From a checkpoint of a small class-conditioned image diffusion model.
Model: 32-pixel images, arch unet, norm groupnorm, activation gelu, widths [96, 192, 192].
Training: soap at rate 0.0033, 10200 steps, batches of 128.
Rows from block 5 of a small class-conditioned image diffusion model, named by matrix and row number. Rows with one number belong to one channel. Each number is 500 + 25 x the weight over its row's rms, rounded and kept within 0 to 999. All counts start at 0. Numbers have three digits each.
After each channel's rows are labels from the 100 images, of 14976 (inputs lightly noised), where the channel reaches its highest value: "lies over" is the class under the peak. Only what is clearly more common there than usual is listed. The data: seven-segment displays showing three digits. In brackets: how many of the 100.
# convs0: first 3x3 conv (model.mid.2.convs.0.weight, 192x192x3x3, standardized in use, each kernel summed), inputs 0-63
# convs1: second 3x3 conv (model.mid.2.convs.1.weight, 192x192x3x3, standardized in use, transposed, each kernel summed), outputs 0-63

convs0.16:463492500519533513498498503462465456492491493488497452516488489531487525517472470521477529515499512496502479477532483476493526489517541452466462490499490498470469504491498550511483480481465464
convs1.16:518495494462474447513512495501514532482528466546510509479472499484483477487521482514476507468521518494471478461504521494511509488460486534485551507444476484494470517479500420510472505493520505
lies over: screen (96)

convs0.146:538506499504478487511496492487521501492490529503547499498446533487534494515495513489508495531492474525496496515510500467526494463493437524511483510517485498496472482506489503485556500553469525
convs1.146:539485505531514519535479470526525518506517509484533506501448519525509488516470470511499524479509521477525494527526470492498532473546497499542495535462478476512497530461505491491519517455446482
lies over: screen (95)

convs0.133:514518541516483455533521452542535483488464549491485491480486524503462504499481502510501487511485497525510485500505470500517481494505472493527496515528515485474516474502461484492494490504479518
convs1.133:476514483485508548528507523476487454494499453479551503499506489444467478537496509484464524519511485497530476488500510476452447514519470485503524514498498518490450490490513475522529486499509458
lies over: surround (92)

convs0.99:506501509483488471500494476516469515509533466506515512495480526534482493506499488484485512462500533463479484501541530537497526512478502505527472482480532510484490512468487468485498501481520475
convs1.99:432495493518499488521457496509466503498459509528506499514522533514524475473501518459484524577494522520501475532500511481515541520514529513492499505517512518536478494462480507472492534526500497
lies over: surround (100)

convs0.185:516458528515503498491497523519507446470469501482528461480511469525521475491518468492527540507497557500500501500552501518472529508506531492507482488488502492459480533456511481503556485494504448
convs1.185:466496506480475474502459490488461517504506475508493471499469524501536476470488503486548526550518564473554522501499552491522455493503548471473478498545525486504485493490502498528455512518553509
lies over: surround (100)

convs0.14:493492508488495459498481512547489485502508523474537546486480510465526538488528495519495507505533538515500513500477486510496498489520525536522455524451488485500479482517499503543548522519539509
convs1.14:533470486477522530511515534522495516462524478477452495504513490519485469485506482523498512480494520467561458450529474500496466504520504501456516480528489502471526477510528458484424523504497445
lies over: surround (96)

convs0.151:503521511523533509487526537469474505503531505459497511474491525474521457531481488484493515498451505494516495500473511519436510513486495526508489485534497542524515500474510497458531484471463496
convs1.151:475479494538551497513484508509496534477517493494514536524476527526493523512501458454476478505493537498489477496539479580566521549484515488501516522496536477502478517509457476458527446520533519
lies over: screen (92)

convs0.134:528477522508458553492498511542508512519488508496549486512485518496457504475452475490524497468483493520552522503542498490490487506466470439513483513472566478460523470478485501491541477485524466
convs1.134:543489459526491483511484485499528454519504519488453467520482507483508502537505495518516461498476519481488464525491511493507486524526478509484509481482504466477542506533492498514514460503451481
lies over: surround (100)

convs0.137:501481477493539508500502532497492529499544489509512464503529510559517431492496494478499509500487497498508489489469498511489495527456473517513486537474546543488492513492516489442528459502519505
convs1.137:544488532516485459507481516501506498490459515490475509542512532488493501568487503538498460536491520503493501514525519522516467518457534485508459466496470454476499512487499507481524483546532443
lies over: surround (100)

convs0.32:483506473518478546503551502508457527489522551494477478473523518519465519514439501472481502553503528488534493502525484484510498504487486515502493520521514502541515490485506488501520483519568516
convs1.32:489432504539501555476529483498511530526460511547501480489507478471535502491503508555466504466457492497476504510512498492527491549485479490473520499498480549468511528464502536529520494517504474
lies over: screen (98)

convs0.139:480488474524520496532515503519513522497498519493472501522496478499510501498504480515516493471510495583483478507509496504473520487498511488510502531518511525463510483484513512506513491489486495
convs1.139:484470543539469474494510454505480514528511520476513507467521542473541490494491493499526492488498496434555496539493492481502411484515508468487510493503528477528499491522483554534495506518517510
lies over: surround (91)

convs0.68:503475525512519568505537543521521499497469544451531518506526461491483466482479468500536545469479491486537469495518524543460553505484501501506500526507542511486501526511489497487541496482534465
convs1.68:465504484488490476503562464543463481485498482505516495487507507492552474519511555504502495523510509491514498512477515488531488478460520527494509564549507484522523466507513464510502514486529478
lies over: surround (100)

convs0.10:462523508563491509494515504507515464526504493490560518482488527485478507467481489504474500495555504511503502505505552494478530535500500493456513526519531489490514536501495488462475507452481477
convs1.10:531528429479516514477517509476562499524498483538489496536544473463487551544473493538518473501470490537492476526494514455498481495539521481484473456481493451502484484487501505545506503494480465
lies over: screen (88)

convs0.119:462506497551484504488510508494501513493518528486570493482472534523481480467494497505509501530484492491455461527489478459464466483492493484500512525522516493524511517495535506486510474490465471
convs1.119:498477511468502495512455502500558511532481492489516547470500534508518546519522517504491495486515504543457527538511493500534468489505485515519475533499509546479508524518516501530512446493528565
lies over: screen (91)

convs0.53:521477482528486528513492527509487510494489442520540497477495499476491448470469506485551533539524536488515516537514515495446493532481532474482462472536536480538491543512531483522487519445525452
convs1.53:470464494487516474522480469491483491503547486526477503503503491542476518523493463515511463469494507464484489523522498464502504508539483467547468494494530503501514490515453488523532500536489459
lies over: surround (100)

convs0.178:496497521507480470497497508536541530522489537503501517491499510507491568507497509543490489515466522493576523473477481468502484496497522490550454451460548465519510458502497492483527469514517472
convs1.178:478489513542515539516504524544508454516550478538530494548497500521497468565455496517471491531453506504483494498557520487508440491491527488511447548512528499511525486541483426504497490490524516
lies over: surround (97)

convs0.58:559496477556502524479505495463490469501483510463455507490489509507538512477469513535536531491501530506488465496485564516507499494450501494486489515538521512504496511420500503493498508511491458
convs1.58:501459487483510524524513506481501509533491510502473488477495547508518536490511472456465501487507492530507465565515513501500473485503458490527505487502508525492468522528519507507509518536540537
lies over: screen (78)

convs0.94:495511565504518454491541477510529503490507485438466505485488502485509525492518505513528476514484479518470495479503501520513510536511503477502519489502452484503532458540489492483474482481521512
convs1.94:517501470473491506517510476516484474513536507528524510502538517507472523545507490498497493487499509434548441490522475509484514512491470472515545538484512545494506483473514479500514538497540473
lies over: surround (89)

convs0.82:525553516530507466506502505530505467472511455465524495473508499448487560457474508533529478474512523521499495518533498487501505531541552549490456517478475459499524488500476478498500519487479486
convs1.82:534476482515485521519496475499537485539484450516489493508489516510510467549498460551502498490492514493491471519484471533523485486470457512524503460441469524447510517477495510510519490503515497
lies over: screen (84)

convs0.138:490490501515470515457512524488521446498508505531529474530508498495453504531465492479498516486491543491489466475542519522495485527531516484491453467488521509509471517473472492482507491496531459
convs1.138:496453534474537509489516492561521504516446521486532524508488554492481498509474491512476499529497499489555510476510527526520482481483534474507493579539453484536516478516509504485483530513516520
lies over: surround (97)